config = dict(
    gain_aug_db=6,
    qk_norm=False,
    mixing='mixup',
    label_smoothing=0.1,
    lr=0.0028,
    lr_schedule='wsd',
)
Rows from block 11 of a small sound classifier, named by matrix and row number. Rows with one number within an expert belong to one neuron, the router's apart. Each number is 128 + 32 x the weight over its row's rms, rounded and kept within 0 to 255. All counts start at 0. Numbers have three digits each.
Before each expert's rows are labels from the 100 clips, of 14848, where the router gives the expert most weight on average: "peak on" is the class under the peak. Only what is clearly more common there than usual is listed. The data: short made-up English sentences, spoken by a formant synthesiser in many voices.
# router: router (model.blocks.11.mlp.router.weight, 32x160), inputs 80-159
# up: expert up (model.blocks.11.mlp.up, 32x160x160), inputs 80-159
# down: expert down (model.blocks.11.mlp.down, 32x160x160, transposed), outputs 80-159

# expert 7
peak on: silence
router.7:124125153161127095138115117116101137105114074154140119075150128128137115094129102078099105104097129033120090146133130140123107255135135129132140075163126157133137151109145157126091153096140130086055024195147061113120134158102102078098044127
up.26:116129174165123082069118193132103109148088108155157108183119115128108071169109110176123167162160112142126149076135114130131169123146148097165157161082125153145077132087132070142153161171170113195168096010114109166143139085102120209102103116
down.26:122100114111131153161112098106103131117108093104108118085125107132205166089174101108131082098072146091141138181106104116126074164132123149095100151154120104148152136148159173128109132098080128107110088179122108061136134153087139110139122148
up.27:106135100121132135226141064117114137181120141114135113048127115126152179081129095136129141088049129143137127099109135128128127123130164137113108111168117168128116145157154144138094078095135132104189165227132147072188123172106124118131204140
down.27:159143186135132076068127189174136106082156149151087136184160155138068075153095140077103106150193131128142108163161142117132107143100112137126175120097118102154172114078071131131123182150122146128087119057150118190098105098174135135088079109
up.28:130124180128141122050130173159141124050122140180106140146161130140141079119133152077089086117174127134129088172137134111134085150133096157156174127137119138129180115080105163138115194113087125109065112058165103146094138137133141109092058108
down.28:106173088155095158162145098102161170156095162132153118106105141102121159133120134182152179124093119161098149083151126150136173082154165106161100088137153176108101140159153107125148070129156104140172183165107167107160138131134104150150165107
up.29:110133105122133136226139061114119134187117148116133108048134116128151175085137098134128132096057121145131124106107126130136125118126161135119101110171117165123108145160160149130090077091135130099187164224136151069183125173105127118133201137
down.29:158141176137139074063132187170138109078155155157087136184158159139067073158093142082102104151195125126146104157163139121128107149105113130123177126095115103155169112074072129134128184153127143128088120059152122193099107095179133132093078112
up.30:103136102121132142223143065118115135180126144114124103043136119133163163081137098134122130088056123139132120114110134126138119120130163137114108114174115160127117151151142156134084076092133130090180164228144151066174127180115124113124198139
down.30:155141172141134069071137186174142112079149157160095135194148169135054077168085147088102116162202119136140107153167139120134115148110113127134173117083117115149167115081074122139127175162130139141093124055143126199105105084184133137093076113

# expert 10
peak on: /s/
router.10:146145119154147124140155140127105155151115144139165106187054125166122153147129115157182183160183090166168178069107146101132189102160128065132128170073132167157040162151107096096190100123125153191122168092046152103126146119143143198160156130
up.26:143130185115139135115143143149110125091107120167106107111173133145143119081140122049061089089157134087119059163172116125113074173130123162138144137150133130172165134112105162122107168090093122039070098132177096121128159152126141103095074105
down.26:122122126104111150161127088116114143127130105121113114055164117163191160047164101118093078050095154136143086149120130109142089136121130157126119150218132134137137142152147197134111116039093110060121134190174146084125154208108121086119124145
up.27:141135191143127123093146156124120135094102103157120114117169130141138084100125114028055105096155124110111060156161109122120083181116119152145152120131132113154161126091136153104107185095088124056073103104171100132139151148117123077086076120
down.27:122112108117102144173121071126117139130113106131127127059163109173200166057145118130103081050091155138134088132122109126145092143135140154132119131224133152137118142152137191125121119033105113051116138202176141081133149215112132106123130147
up.28:147116075141120097137152113128121106130147144166102166157124139102132115222134136219158133186061115100150158087058169158167185116134105119148148123115092150121140111121116096172103101111174148215141105109128108104105136102167121138118121150
down.28:164176115135190162099102179112157139152158149135126114185092154080073114154123144100146153185136105115083156107118154128098121112129086124166118122088126115116141157107137064090106139184080182184141135067122134141130118052091157124149129127
up.29:165114187137142134105156146137124137085113123175107114120162132131130098086146121034059104105156112106119056161171105109116076171138124152136159122147143116164166140092107159115112184104103127049064103106174093123129155150132134092075075111
down.29:119109113111108153167125083117125130126113126123117129058167100168201162049161108125097088049091148135135092132119130124130094128123138155122121149231140140135119139162145190140105111036095109067115131199175145076131151214112132082131133150
up.30:139106151141121134141124105125113134123117127115113098140160149139136106124106093149089113164114155186101139108105134131168109147111187128111145173116164123121097145097117096129099158147202162182146141121135181117192141128134125153081161124
down.30:096113149120136156107128237101116123185136125091142120178098081081099066153162137155161129147152172156145137128171149124119151076123112153126129104098123068105107129061126050132145166167121131193112178089053147106143135070127115143122108118

# expert 4
peak on: silence
router.4:112123049168108115130124120160142137114112178085112140147085127151125141168136148175197086179148130188121163146103143120137131068135169154179102134076113123136117135168112133131106071208097139187183167056074171142127136098157163095189167104
up.26:121162042108113167194135055109105130134137145142135100056096122137140226085144127134168147092077147164160134121109160138121140092140122113136061152173130129134118123210146131124153090089093140143144133190114138073154146179099127115174165134
down.26:114116110154112102102115150139104114140117132125185167154056112082089116181095136166163176185160087148137186096122117161129190124138114083139125106068136093098104130126147064133125130188162155189153154080089116173159072077146133163140161137
up.27:099149094167165131144116073168123144069133102104109124142176149102129169093155129143136096083139129115171071114145143162156124150098175129102113187180130102136170119127132153121107100131059152093143099168160150092124109129096169054130116164
down.27:093153142086096151105079150080123136161163095134152156113162109130178107145117124103071126102084173156156120135102180137153143086124117104130140139136165070092078169130173158112067130097139125103111156091155208099183134166091109140108125186
up.28:097157066122101185197096115097111128151158148087107128100140116127126199083156127079156105104084188162144126151121198132098133101112145106098098162181139138158171151198205163109146079078116137126110135149116159079107182181086098115159170113
down.28:093139155142097095113141179160121134148165140138191157148119092090109082187099131144135196133147075138172131094108137142087169107143147095139110118105123086089112130108153090141124121138162184135119102116120143171107092083157143165091135147
up.29:114139102145143138134128082165116172086131137139121114138179122120127188123144116154152129084143148139119037118127159168151117130119163090124117150153159097120187139138140150129112093126069163093144080154118164106133070130123180011119153156
down.29:087143141113094116160097162091114131131176092094140163104185071100144117138131140104115172090091163156170108134082157153120153110102118110157159136130143081095121145103175144122076162081115134110129173118163158117152117126086120132117147162
up.30:107168063128115168207117039115114149142153170126135114054093122118142219072120113116155155093089159154150139133102160122131146090143131098125070168163141114128127126227152129132150075090100116123138139177102136073160148170088124106184145117
down.30:104115129152109098118117149144119121145133125113176138150079101081101123182086137163158184181163077133128192094115140170113197121145094103139114112093133115070099120121149075134141114170186144187147161109079120167133083069135120176150145130